{"model": "CTC image transcriber", "horizontal_flip": false, "color_jitter": 0.2, "moe": "top_k", "patch_size": [4, 4], "residual_init": "zero_last", "optimizer": "muon", "momentum": 0.95, "final_lr_fraction": 0.05, "weight_decay": 0.0}
Rows from block 5 of a small CTC image transcriber, named by matrix and row number. Rows with one number within an expert belong to one neuron, the router's apart. Each number is 128 + 24 x the weight over its row's rms, rounded and kept within 0 to 255. All counts start at 0. Numbers have three digits each.
Before each expert's rows are labels from the 100 images, of 14976, where the router gives the expert most weight on average: "colour at peak" is the nearest of a few named colours to the mean colour under the peak. Only what is clearly more common there than usual is listed. The data: short English words printed on busy colour backdrops. In brackets: how many of the 100.
# router: router (model.blocks.5.mlp.router.weight, 8x320, trained with AdamW), inputs 107-213
# up: expert up (model.blocks.5.mlp.up, 8x80x320), inputs 107-213
# down: expert down (model.blocks.5.mlp.down, 8x320x80, transposed), outputs 107-213

# expert 5
colour at peak: black (69)
router.5:139124154147145142118125098136093150165103177085130130156181153141121123130089130112113137123161131119138116135121137113129127121116090147102140094119148183121087117145134155118112102163114070109153145112156112124142163121129124158160129138209153111126106163130141138123131097167126160155146146087108135163147148146121113
up.0:131129134115110099073146123137136114127138141077125157099134148125155154164179124114100072106100079120099169126148094161100122093158150143110138140122129099167114107149107109134188151111143149145156133124103127134118089148121130175098177074088117156148112105129096125098111146102134131175138129129082108138102133157123115
down.0:117144155127099149149119137180119118123135115133095150140135124112111159140148126109144199127132097116110143125062101128140150140110120155137126069133124113110124151101065123111127124142111141151100176088155096135150140094166118132132153165126091098116083113139143137128151122141165102124116132110162093088130136134135102
up.1:130125124127130113155105086136139103152163152102137129136075105143142094119081129116143130160091138121148136160105157143150118140133118138155150156113132090153188158101139108136110095083135113107131172136104135107140122139110157150137100106118114138108150168078150156132159126113117122166145122101178129128137132147146133
down.1:075100105086150147132129143146097104162147110143146147108099150138109135100132122122138101130111137139126133132134122145107140124106145155127150123089160147132087147122104123146160129095153151117129149103148151099110128103142068115153136138129188128101135091098137126170166115104140175135121138153106096107157111141141168
up.2:120146154179157150137080144114168161110078133142144165116136092144134155140122098119175182157120113136144122156130148110121146152108054119139135143129116145130149133145129072137129156136125155134119124144096092108089078102075107092096113164064171091133138146142109174112102149141129125143156123109100155177153159137128134
down.2:139112145087130069135123105108132131178183112165110118127165127099137145142176141143158149099170150115142120127117102167127130114128105096152158149130112114114133104114170146155141090118129088094155107055107123091110094125121100134161127126112130070151139158078088159130096105176151134109104107151096085106116149124083157
up.3:133155154104145132156122156106109098084131100139119116161166126124143134118163155130079126152125127112132128110128104118126144123144167143143121076155144132138108106089122124118149134119136127120136166148168094154158094121145108133132099122147121100150106126123148118179131097126154153119138096096120112090096114128110131
down.3:106153140128143129093158146131149159147120137117131144172114103142135100128142072123169142125131113133128117128152125097137130116169128180152122112172129085147134093106119168106130122134154091135131146129115153127124131157121121130092128126124118117107104092121064101152182117111157091111091155131133147194114113118105160
up.4:105139150104100141131118177101149132131134149136147167157149118099129135146095139112162153132111093138150150123122092121137156146091152119172113103138112104149131113121187131099136123191094129123144110136124138094138117158146105088156081140141163111107092135177102096130185156102161114128138131138104115140156135132156048
down.4:123110141101136158076122117085097133122125166092135127082104144157131167138144079155107095160136134155144126143162103087145140099137133135107107095131135102138171091121078163103135131109072122114141140106122124140132128142142115106127130090091155157152107161112141146176120112110135154143141115124166138076115126138138142
up.5:084110127114086165121129136146127188120143131095126164127083106108141132116145071113140152132123152143128142124088141146139111147154138154143131090102114106083101143134107089157163123110116107164146126151084161159143092166142119130116129149083132139111150149163157152114153148117113090139120118120112112145107092099100109
down.5:140129146132107115082092152132170135089118153080142130112141128189134137141130091120107100141086159144118117146105143116126125147158129062106150130152081125119119143131136119137156132084114182120148119088156145122145141130085142102173157100138134089143105099140146144107150126088168113165147140145119108073162095123171117
up.6:128117128157151067153130129143131157141137119123164124096153123090099150129113125110132145134129111120134122101185134126105117191107147076149167144123081113117103126161093116131144114129143163101149108116124104090116188165123147117162138156149141105113129147096125154134129144136135150157124138128095144161122100186132154
down.6:137113045113093143131166097133132089156083162075144097145128127157129121153133093087122130133112163129123081145140106138146120098113079147089152114138158155100110108111120120087142137129099088126162091125160128136132134165154129118175158110154099052130137100119141133173115095117142123133111129136090122134101159079138128
up.7:155093109099125108122127159151107136140105121139129117118086113129119103090107114140093125133135142149142085119148128139152109114156141197111110090123155137119173135144184133133111123119159101124139155112108142169137145102146140139134135111160144145172119150210138109120103181130144115119108143115130128133130186140138120
down.7:102108101094141096144108102105138093140145128100082113155146138136137165131135144145131110151165111143070099166170091103146120159096176085090137116134158115101143110140137150133079138094108100132115113107110131132118123119148121138077162166128128113098136114139114139165112164130122124079100131126122070083128139141115091
up.8:148113156115129114127127142097075134099110143134156149144129135133130066116133167088162116117146134144177111081183121112167147114131125068136137190140127106104147122083118153145131149117165122098153135141149131109100134162180147175086157120167120092115128141096173128115168159121162167091155116127134129053108135145130131
down.8:110083141150117116137129144074121096105104130135099122169151146145115133183122119101128144097098104125138129152120127101105113146036118147108124148129127125130182128110134146143111129121155118132139136098164146139118130123153130141086097149122143126099124148128147113104173138119137161157154124133146138140156120111092186
up.9:127151124118132109138164140129100141146147151108159139127122138149153082136166135121144134104108144119106126213217153146130122110136118089122131072082130125173130080106146139150091132152145077144083134112123113149158135164084167123158131126123184099109128132140124132113141142147141144138100154130141155140144090128143119
down.9:143121169133138074130119167129113118128078118138106139112138106105131122119119143127106131139120084115071133084150102105099159105162112123081102170173152101163148168105118145146155150145132091158118141137147133183129137146158143081095107131137121171139137154138149149144129147098113134115153109088106154084116180113091170
up.10:160150090133125092150119127141095106126135123109129141118146110113139089131178137161109110112192142135137103130126160137164158144162140148131131142138178101162130097131113123143094110176177107130144123151093130124113116136154147145126111115091126153127146145114104088112129111108141197124130107113076117153130161123174071
down.10:148129098101098147128112150136083142156105152086151134138122189119108157154090122124145128122129091109126115146150127110171112149140105111111161204173130144123160161111156109113140119160130092118119149112115117122133142141106091155140092150073140108146176137157094125156127115114101116122160135137139141143155128106145118
up.11:139168126141138150111146095157127151146113112094111109152177151158109128122116151157148156147149108125136100085129122150164137174179142111167111141157119148151139134147121078097107154097126136152166104113133093103137114131098138122127135100110176087110085130139123152107110134107162110117155129083140106101142145130094133
down.11:080133128152094121106114137133132120109168123122087101124084137151103121190139122157176166111094115166095126118117117158123115138109140133104096120164172103084160101111128142119128123123129152120104123113108134107126119123160119105145138111109153118138126115126125105106154079153132105165118161154147105153126121148102150
up.12:108133133161127138122126091135173127185119153135158129120142125121124102102151112106128167138154127131122134148152112094114100196152129081119105105097184093096126150155143147114113103108153096137129140144110147136060128127112122115091115097129098094145125111143111124145094123108136176150154148168134142108101101181106155
down.12:133061165115106160186146093100075119142164118126145149184164138170132154122146094121119118162138107118129135180118105158145104140100110113183155118137129129114142104139102146093133137134141144155099145148121147109118151097160119111122129128171137103107154129147119088115116140167114165097102140113152105123182153126140153
up.13:138119125094116112124152142168108135134123152109106118128104117156134110173056147107144124144090127093112090114154153132130102137104111138128151112134162126126107167116117136085149134146143114115096131107149132137116161157089167124134099107109114124137146145153133097133129097122141099096154089118151104155158162090136114
down.13:098127151099113104132154139134139140129175115155151121168121133128118120163141150130106107150082169175131173154092099111120088152156174111117157151115135130155089116112150100179109112140107125137139132110122170113112105081132158130139121140141120094171143166151193124097156127129128129095151142133112142190126148106169142

# expert 7
colour at peak: grey (42)
router.7:135108104156164122110160104134118126128131138129161087152175160149129141140159186104057114133117134130130122107111121150174096112104116155147129161093103154119130111129090101148163134176158106139128116160130131114129165136154136128151131151174123134114143080133148131158125133129162116128109090067110146159120148149186134
up.0:125096117123168154127083137125141166145089136141166144122129147169146141141140133108110119142126117114095079146073118150091135139106116125165112129156134175123140170166099108108140126166151117103082150141095149141120093121118130155148112103147100164089114111113116112127110096094127156141085141128167116140140108152125155
down.0:118108150091134152129164085086119127121092095120172110099145098112092145148155099072137099150129129142112098148131128108130141133136086134138129136159132159112147138163112188162148147126115122140154129118125123143157124123104108172111123131118135105105105091137148090153104098120143090180118114122131187134135102152156185
up.1:114102104141139087133151160127178103105079102116131128128130106175157116097139097088138167140106134099111101146105088101129112108082115124165136126129103151136088116133107149144119138104133121116141110137119130174139059135116107134182136106113118133157127081105093155132129149109127122128130129108112134123108117152138185
down.1:154117110143138093127146120102157149139121120089139129148133063105132130143169120142214103138167133092134102136118157123142127111120127105119104118127144107146108139136079088147102127122124113172118156118133120112169139130121061105114129159148106153148099109124105135125137129157118134169116124120111105159143130169092133
up.2:124136096127145156105128141136133146101106145127143134119127081142104131169137161130139139109110188107150146125144101135151167145101114107140108135118102162162112142104105072113111143129160125170140143129162135143117140097139137102125123128156089053141121122141144119129159160169156139133090131171129170101111167138165121
down.2:138116116080114116116160121148095104123192150125130145112077149154077116098170115148119107153165122102123136107141136127123131166156129123146144132115144107119114154140114114078131102128105138118103110082109104102145142130122117133117108126132084169133179158113097108115089150075129107127115189155067130145098132108119162
up.3:161130150123121106177147163137120160143084144135116155136144149167153072156124081104088144122131167114149099126136094131157121140095126151089168173126156147099169106128171121098113098116214151101114173091078121116105114101128145132136160089139170155123133139110122174129141128085113145122141102135082132142088148115154122
down.3:137143126146149147106096117168107073160100114117141166156150105137103095144115121138120155125150156125094163143125157138104136117108168110144109102121115153153105114144116119112117137095144141096144109099141088098125102115111136135139140142108134105105117100124137122111153127120133137139149094151135178181130161126126109
up.4:102084137129155157139174126130117181083115141129134137137129110132121131107113132104131163109125100117102155156111146111154105151088106085107130101095155127116106100122110148116144129173140138119167138146086140107108132157095157107098135123089131113119123113112152139109130139150148110149130146169110107148158144073144139
down.4:132109143132132142108156138149100094088049111081131121128100140128163098164132142131147098084130097095145108142104091146157115135161158124138104158132153150122142124146101145134141098128121136174141124129128115174107143130142139119167119176107105139093167119111122155126122140143118131140106173108121136122136111119125136
up.5:134104155126140090104135122131085135115103126102083117151132180081160146133123109135158147129081126152157144111148170155097151124137112126095114127108103166155111154128132120115159136121153132150088117136156075080146170155150177127147103139141145136124138072168102150135110143118158124162088108161068137110160138110099135
down.5:135119108139138115144151190127161108122139092148131103154094154145132079098146160119154135083114141154128140125144155110095141125112117103128165114095159141136132110115142117100168133124196142083178145122136133113084108185138155090143133129063151088130084112088094114151104123114041086131093100128184128131158158110129140
up.6:110118115110137131126159096117132109075123106128153149146151071156127172198086177104124124146151146142128121125109129133124139139153108140134127114151091108126137123112134121115120130123109095094105124116114130112142092103126157182099123166105226171150133144125107101116158123103070095110190123114106151148140164137140127
down.6:109097082085134125118108117162118109094163131125133149118143187110140156111100127129122178083160127129128162164149122154148158121126134117095136140105170169157122117140121171137120117125089106161087133139132115111138148109113095137095118160067127113163140180146124119111106118114137160123143101163173115142093156117118182
up.7:156159170153166134141133163144155118172150111205154156098207150130081161117121134095136125139118136106153097151136137150085159124125096148087133103168144077141096132120099142144140148162069136106110126070138091118077081167126125098127138141154147130169110163142138128129124111157101160134121116153165064127170159113124125
down.7:108138113123109091128120130146152140125149097125114084090165117161135154123056128099133098109119139140136146113127145113110138138140129157110183133122107134105119106133125096133125134142141123127125119130156148107150087161100108124090112120158137097102089133184118148169120121131083058122091115116168107084118131119125124
up.8:148126149120064152132079145104107136145118117137137131139113112122137146111091090134159135115100130138125116110127118097079152134152138122111178079101115111102125125134185135185128117120140109146106126153131128127097147142153151133133110144174125136160144163127152209170136111171137069117110114129119075149156119148140158
down.8:154100167080123111112115091114143127148111135156141131111086165123146146117194143135122125131124090137114116112109138162162077149091100121132142095114083095144096067155146176103118115160154145120172096134106119120175123099110121101101122116131099109138124130143087126142106121151142152127126076129143196129078139189121109
up.9:121082125152103121133122111122111149136178171112161129131100117126127151134142131098098150161100136136137145102140122160092187124169127116109107126132122127145110114155155124102136146098109138129148112128122168146114125145097116131145157164136112159100092134093141125120150126142120101129166114114103125114137138125132129
down.9:159144091116150156129076161156146127137141138070151117110139165140135189123133135161113146143141146089162115109083118169086153098130124128146116103174110119133123149141115133127152148151120128121111146109093156119148136154102135129134107138092129123106150151122125124168147131137126134083154127125140136148089118154136105
up.10:167132108063138094113151105173114116147135140103166144113120101149121150109131167135133180120160143102164132136115133125155116129064132137092161130133085137123156095130117134114098126146154147106069134131139112121115148138168115091141142126183099116128103151153123118129080143177132109103137133136156129128105133123152112
down.10:140111148134106135135126134167118124167108102086120175098145135123168100138097135149161137103128149153144171101116130166144102121141132117171113097116142155136133152109121140130108124091077152146106138100152080071129120156160108114130119152104109187130108129160114108132114085148169107145141114122105130167152114146146105
up.11:120165157094128124150148152140143121141125165131129157144119152124196115142134141102082110117092158120112141093118109119119107138119124127099126189149157141118078143133107107140103127132163101127105120125118163161122116100152110144161146138155118144118132110143115123145144099155094136123132142156124093094140110094157127
down.11:100132162142113106131100069152176105133114132087084113120142171093124147146126113163148081128086133172115101135116150133139140128124166105169113101106147150118113139108132154099106122122113064118129174166171102135146148121136123109139079141177137131130130105114136126144136143094158090120122115153125148125137136127134152
up.12:127122081103151142139135153138166165102177081141101163136116106119171130100173157143129121125117142131118117131129127117129127122122112124166098127150193130093096100125077140134103149120131109114143106134148118159172150130122161148108106134121121120112136148114134138125114183084139117159114107141178118131099168114125146
down.12:154090114159121126130122151137095119107142124156146125126107142126137138128114081178123121148132168143149120176124159176144124138121118092125185138139131128108135137132131149141143163124147132124162074145146114110169128109159129094102087152128117110115139121136109107123152136150126147164126158102114123113106081131074076
up.13:147093165144106103132127129142144150135151126104135117116159179172157156141122126137103164114122138148099143112132147127081137121174122178114073124103165165112140152089102097107161132160127170124128156118151117121130077059152155113136114137130118102167116157142124107118122136162115155141184162115153126159105114129176131
down.13:135084151135123112110161124150113089106126145106103130149140148159112133152110118137103094067104111106128105139149165135100165115142144119102125123103137111117105134111108135165090153117084130106129128102171137075165143129103113131161116126099149105131153144133131106133181131127136143144142147127101098095102143170130104

# expert 4
colour at peak: pink (50)
router.4:150119113130083106125154128144087108157140129139124150129149160131155147183113167164137149116114146130136117132067100093120130160163116114141133179132151150123102107134138123137189140126139115120145144110155096123163153124151096180135113113190128120120144145158072136132137142154152145123147123118156078143145140114157094
up.0:147121138138117142120099163132153090112164121129121094148139129127097119128131149135108122148158137147163122101119073144132104156103119098114105153143089127085127130100125103135127110144144134147114132115117163084123134080108150111115149115100154099140117107130139145078154115107162127178179135117147127143157155144102091
down.0:136139121108087158126135091155121127151106172112137089144100106145174156105145155168115124134137148134166149153133122127131129112142166108130135172150126113121109147126121107117115096110134113133132107107149102161121158079108173132129153141193123132165124076093113080138072116088085091145117155138102164098138147138126123
up.1:151098089095110099140129125153124107114109112120146114148128145118136154166114151160127121099117170167138122158152100082140132123122128130165103151125091111132123107136095148096117150129088118110152154141116156150094137170126125159161100082160137155108133121077141090135120135118124117110133164110102099125110169155141112
down.1:103119143080133134148084115111191149131130117108165156108162067108152158134141115129099131053091164123139135138103102109143117109177133108160088100154105134110181106156099157133137122144177111160180117122129091158146095147117139131131125131127126102122141103137118118114146151143155186182112127127098136105162134152159134
up.2:169145136159131117125131103125150169109129103127137106174150126133102182115108123139133081145112105140162114155150122131146078141090122139130145129156125119131132114084097162151149121103110107109169111112148151154119167100149164109133164124119122141106126081098089110124116131146114129098097154163132115105158109132103199
down.2:132147111099127078118095118131172147096120087142106142134130163098141160145155143079166107095138101142173126180117141121104058107133104119074140146157147153157112149142128120117131127122191171127121108162126124120174128112126112137133151139142111131151149075171110141106149109064142120106115125107139126154153067161160124
up.3:144149101123087152112090175132142148093156175116137096153127104160158132124143137116156167154141102109155108091164120124130120120096129102148148095149164155118172101103130159139147147128101130141159097121126133104108129123104106177151130137092140137136101128058158127136091126179116144103148160124149130171139119102157168
down.3:172146142094113133108134103123143120072138116107124171118165143133122109111107102134145115096152146123142137160110128113173149168134101141118102135089162117136166138161130128150139134110084150136156154147130143137134120134150118134141135115115086102113114119119114145118105150191131076085121101125141123107156124126123136
up.4:153104145148148135151140145148180158123132163143165122177094120172140110105110121123140149118134123147150097163108159120106147083130131113096189104113088157117163133134150113091132125129128153119131115150171123145153122160135130182134092096150115127117100108123092133151119093102168084095196100131141114094117119146110140
down.4:149166157118114142138113074124151108180140088127110124110087174089090137184122102123123109121152133126144131107130123129157124143133196135186166089096124150133137110096109145127118140108157167132175123083141102146122166127150118115139111105105115123169141106123109124119110104111120134157134111156113165147130145181087136
up.5:119146150110117096139125154128127124133148081128140119172127129131169131138168105120101110147077148136115107132172137161144139089161147100125132141131109116130138118124123111145123073147117139169125130151117141152145134111077098107139111120161118070108128144141160132122097140114095175125133123139151084095102149143171104
down.5:141103090124109156123132132109123122104081126172124132099097154089125111124103118102137153136161135113150129116140117068158095142129135077136108078132100134116113096118169148106144166129127125141148152146119121097133138133131117145131136157158194132108160147123191124144129136133138114122094115128111107103124129143115137
up.6:119126106151166142117137127082156156132117135144123109091102119171144172113135151128134144123127146091119142096153165120113144154124153141122106112114146114110121151107114147101154120163106166126134095117124120062155111125088172094133098138142121145141110130123147104115115106131131116117121121171143099122115169117105107
down.6:099131162128154114195134114178116114180130154131137125132138095146139117154115110151101136060122110105182128154125113120135111105129104120131122127113083107124101147175111106084084121094139134123164118152148125135150147126115164108185154116128126162141127151101106144106144124143142115070084126107134091134120096139111143
up.7:173128128104107142115136123128117119153088113149135129139143162099111108149086148144094126169110138109130124136123135120130110122150121167139144128129151105117152108083150142106083123169149121122123127089149122078161120109163188113103130129144128127192103132150120106126103128117121140094083123136156160148155122128108091
down.7:061115123136133140141146120121107157111138177109124132141120120114100080149104135154142131141128149138111139140061119156136114148100137140138102144115145150140146160130135110150171160121173143133132089124155103070129132135126169144145156157103124132132154150134132126124102175096138106095156101140136121102124083104132127
up.8:131090154118139187095099135169128115125120125121138130110142100110159109113105116151121145134093162126145111113149082107125128148153117112131153101131149115116148098107100104116154139166149124138138144129125175091124073109111134121133095078169112112117143170164169132120147128136112144098087137131154132148143143115128156
down.8:146135100129164125078151169114121171148136117122186147148122127155150161107117126181103136112101163121076095110158120138164078155114106085155145136138091116124114106156105135121129119128144115184109115164109102153145158186115101125149123137176113143141133118118112121166132155112112095137124111130105110094106156116134121
up.9:170131138123088132136120148170128123058168157109093121122129122110149121118137127117079119145168110137149148147155130128138122152140118104116134127141115102125075115073130141086119153146154121112093135137082122135157145093133107117132132155117125166112145097098146159114135144141118127128117130133066133111143135159153098
down.9:110134175125122116086117116129117104113143130114165166116177150142157112121057115120157101125142166081135106146110144122124134153132089124163085115117083149092099168131119143137137196201098118117140101114145110128112174088141122132063183080160104131113118133149101154131112155134110140124138108117122110142149137130111105
up.10:118117142165129118093126104102093107112124118115130152126101153110108142107126116103158127130180097105112168101182133129154144127105126089142114106145164115128090099123133145160124068179146078130147148132129146112088181125136113126136135112133101138089092138121125112112130135159083183117144162129134172144166125144132165
down.10:139134158141153130119154124123126197149128094184143114147130136122088102095140123121090144138115147106120090128065138133112164072109101102127133090133160153140141174120132152164102122129113121135086106111093139070090134142137130096136082118153090136158150126140127131112124134127151148158110129113111164150092147142108109
up.11:109114120149124111116147141138136189111154133136122112095118174117154159143080116114149154159079152106121096098129112126177131108153131134161134135132201134120160119125143173093161137152144108122173138123139108146147077118108116155089114111126135140122131104124119107113087110102112158120117106151112155154141078097122134
down.11:114138145116101061139117101121148085139163127132114128151134135185099157135103117138095145131161097126096154093158122130101114131107129119135103121137132137148138184108111110109147105112180152136121148114115175130165150161150104150160109162139094144068156119129092160139106109160120138126117119110100147148132145103095113
up.12:143160131118077135127103119100106137131134120109122119100152149104077141103116117085162127140126124144138121164174149156121124111088120135139140078082143114130118165144119115076112108069141163115122133097154123092078134097114119117124144121134135128181133155085123167100135099159117093163136122140113141120127146105116130
down.12:116115129154125126125093128146098172164166123093141111174123098148117165083134121145139061104083125142136158135141144120083114165105132122106151121109168148148110153110107147121090138145096100133147125099126154132112136131144158172113149141084171146118135128127136118134206161144093114121114129064118102142135140114169127
up.13:133126112129110157124114139129134138144129101136129159116103135127119141105139111130111165154156172121135129107159123166140164109106093116158157152104099133166140127104152084153136129137135148114158147122111190155133107141110170130155131144106141164153088161139155075115107118192141105133127158183140152100151110140162154
down.13:152119144148100109150116096118135101164156142137132123101075162187127116143130147110128170104070146133142105146167129153131084139109098120118155132150135106152112138123116110122140090161130133124156114118141098155140151172111092155151134106156086119148140169134108109120156155119099144109144136140126105119180118141178111

# expert 2
colour at peak: white (43)
router.2:123137127120156134112138140122126113101128089105123130090082137128129110114100143105130099147127113122127062115139119123102093075110148078094101117118104149107166113150105095171133133108115105128144122100080121131061152138114139135092111099078115097153132111072091151092149098105134119118085100107136137089118122145098118
up.0:105102127168120096112131140082091132135099138149132111134109086117131070115157101124163120163117096117150119156109127129125128123119071155127126134139129116137113114105134127129155140130143171133114142142127077149127135155096136139128122148074124116097151156142131146113161126164075168130184113128115104159114119132115137
down.0:150120127151131124083126124112110161159129135098085136126157104130123114122189105118124139111106127160126150109146110159112158168111145112113156083166134100112111139144111151141157101096107121153117134140088133096141148127161090126132151119137143134140159130124172127133102105092097128102093186144145147112132109110126131
up.1:132124103160137119128176126160096133121117100087115124127120106107160130096127119103106073180127173143104150138145099162123098160112143131075115118169149141125130110136116129098109156167104117100114092133112121149132129124122201127132123152090131174125139089141067168085079142136142078167125096139187151121137130147141131
down.1:131141126103151157143120135076093171147078123101152149175094143112078131100151121134140143106139112117108138154163111118147135151138122158093170111110129118138107152121117116114133136117103113136116120146140092121131086130134127152154147118122084115180145085109133182107093075147146132094138146167135134146135100122134101
up.2:146138081117112135120121095145155143176116115120141127137121116115103148104109126160185120131136090136160149162099147121090161109133132172146120124130135140118149140171140108159177158165129138146134157136113130132168157123125170086126128146118137117110098114128121102119122114105148097166101118153129130120102144129118096
down.2:156088046110141165167129144112193118122152139071105119154107142161139089121153079152153106131074151100136157098109151133124123132143196122144133106114148137134160155106091158147137115127150111152114114111132106123126113116101129131156132134159115101155134120097144090189139156099102090158141123123147127118113111111150124
up.3:134092143170127139147154108121101157109123119113093124138089137158118109075123130151137159141153108100111138116154164125119129108113142121157127129146097095147114128093128145135170112122122132165144142165150125132152124111155145123132113141115117155145129146146141124115169097087055156136129119111127128127120100159104129
down.3:101103165161135102088124142126148132092132125088173113130113130102109173120136108116132098099138116155139157124136130137090140075137127089129141136127171147113107130126099092129126113118145105140158115149096144142122145141137114139115087125149125101136112068129159129135100145152138132130128141142098147159104081149103131
up.4:141107109164157167096139121142113110109158099155147101127175146112091106115120120150123108133105150098145166139123136162101119151116113116110114137093089123112142118091088114115114152148113122125137079185114105147105166135151162171133148118157169121140143112131130150104108095130137095176137107092127131127126158127095121
down.4:110146091107120150137137061124155105139105120134143113186128111141122115122098151087122096138135127120111132120145152153153125133073139083126091105127104154127156157139167111124126130159140109135107119114119116134140133062126124132168123141141131122123119085147160143131116155131108125147132110099114129114164130098117144
up.5:113155127098184104124124142090125106124121152113097108146116086132170089121074099136136156124132100098158109117130128130129103099134106118118100072122168135146114112158133109062120092099108136128148131077106142146154131129117104150133097174094172135130158128101189115120122095135124138107149128154132152150158096098126124
down.5:104147049121123138113171139110152136130148114123113115176089144131165106154141107091108120085139103092127154134155179146111134151109108150152167114108138138095135086081125134084105135125128133101152100168161166163118151142159096145129093141145129124108128121115156169106154141138100104140144113122117148137128170133141114
up.6:154110157132105064131100123154151126119176107161140137127082129136113113139132136121156159162151124086109145182134185097115162125158070115090164153110120132103126120135077087115098161117203140111130153113133126159130125121113133115132117148135099132095141177114123099099123124131128176168130136140130132140119119118171137
down.6:136124112128102162110132132170111117140118095145135152163122114127141179117118176047166184160106112147117157143153139142144087131091127153179148127161098104123133078108143139080141123177137124116158122114170118136161110119115152104125092146099139140074193139132117116085100105104090111168138129135152111199083160155201141
up.7:098088109124093128159097118139172112165134142115130118112155161099152132114146177127159096152123160127148154145115131171181151160148182126148084142109123122145091139152155154086149167107131148116127134070123134104147085120147099117157135141155112101120151124111109170120139120128156117144121114150179125140158155130141146
down.7:144115138091073118150120128083136148173145093125117102162117117144153127159138148132132121176091134112107121144121118120158153130158165153140106131133132136190135159111180122103101121128149134094110152110108139123131124176118108146174161127143147129090150149114115136143127144108128105143121078152127105119148141128098124
up.8:111104104158102119106135122118111152096080129135108133117154160104144129137121141116112145092155119125158154119151156136143121110162091121109115132149164092143101145112147112136105140101079125135157093147174133147165087155145088096109126151097126180147128103124121153122138148135098112108119133152100138138143139131130159
down.8:128128144169133167099131151102147137098137114118091144159148101163129098103141107129138101110124141157132137113084118142095162167153176128114089187076114114125111133164080122114125131108122100127081122123147095102121137148113119129094100138097124125160117097145127157123103145113126143136130150161111125099112122141093112
up.9:097182094114095151166116099153141164150114136151169150117118134128133152112123125080164145106139156141100133095136126109177120136126071133108112120150151097105122116102116123162117108126122124086139138113138123143142094112107116150170106102140128137103144106118199087134134142148157152093130104126155109116122120145116127
down.9:108127143147153150093145135153140098120104131165153150133101143083151211129129100176139073136154184147130118169140115118191185119118159102122100098100113137116167078128131069159101108106168073125107141129120123117104121143130127146099102098142134097125091116132121128142169155127134128133119114120108110122135085118132116
up.10:097129156100111118134162135126119170113104145127130098144138149164174146177132071133104148110137111127118092161091136118135114154147174153163149109149110136114123107111123139091122091093119146153069131079148120153130144149148099115093119145125146142129140118172130125115127175129141174136126121119099149166116103143116133
down.10:123108098144151116132098129103149107164111114150122120133141142148123119153120180115101081146100138117139127125172130140095150102150112153095104157138109161126137127153120120155114211131144146140098162072121108139119145068092124137120106147138162133136136127142133108130109140118111131112141112104163080144124127123107094
up.11:118123183152112133115137130135110146130164104106137153089110123113114125154116157107124144095140113174195136106112115130104102122124107171117150103137111112157129147109129143092117102165125178135149134086124090161121150129099096115114118173109109143124124093117163104140131191128104178121129138151121120130162152165106123
down.11:105116125122088127139122169170130164128117115177167120167098171138132104136113111099108148131122115103123111125126168116115125145078140144124105118177069116145170181114160110064111094153132128117118117117134179108144123144116128067130074069131116112147119098123121104125095123122146147135149111098110105125176145126103149
up.12:127099141154122130128147139081121108119111132133158123100158133142141134088145124183154109106107138161156141114117099152153099126143084139097123137091137113136117104158110140110097106114114121145148162159117177119124151119134158111100130134145109162107105132134104150135142100115077155104135147139111112139143139082112133
down.12:166132169134150166090135113096166148164176134156127108121149105120141116143133090056143142130111107139110109147058161149097141072125102096148168136120096146134127155154109129120153161167119159123154122096119096135108137130100079143151132125113117150102133122094130148138145138117136121130137075101147170150080148147133165
up.13:124113116108083156164126170088120113100136110140131118119092113121133110117157147129188101142133138121093171141119144145108126124142099133098118103111157141122095109092160121131125131174087111155182182153167154141116131165104174149117103139123153140123112097134160139113104162123134084125148153156144153120151152143103133
down.13:124141095128107121152113150132132120111108118180130143163133147131138098101129134154113135077141096146137133116127143115130141117163139111144166127120160165049168121107160095157094116138093150117120126163148148087167081143151174125124124129144133115137152102126147132164152129121138152109143123120118081076141138162125075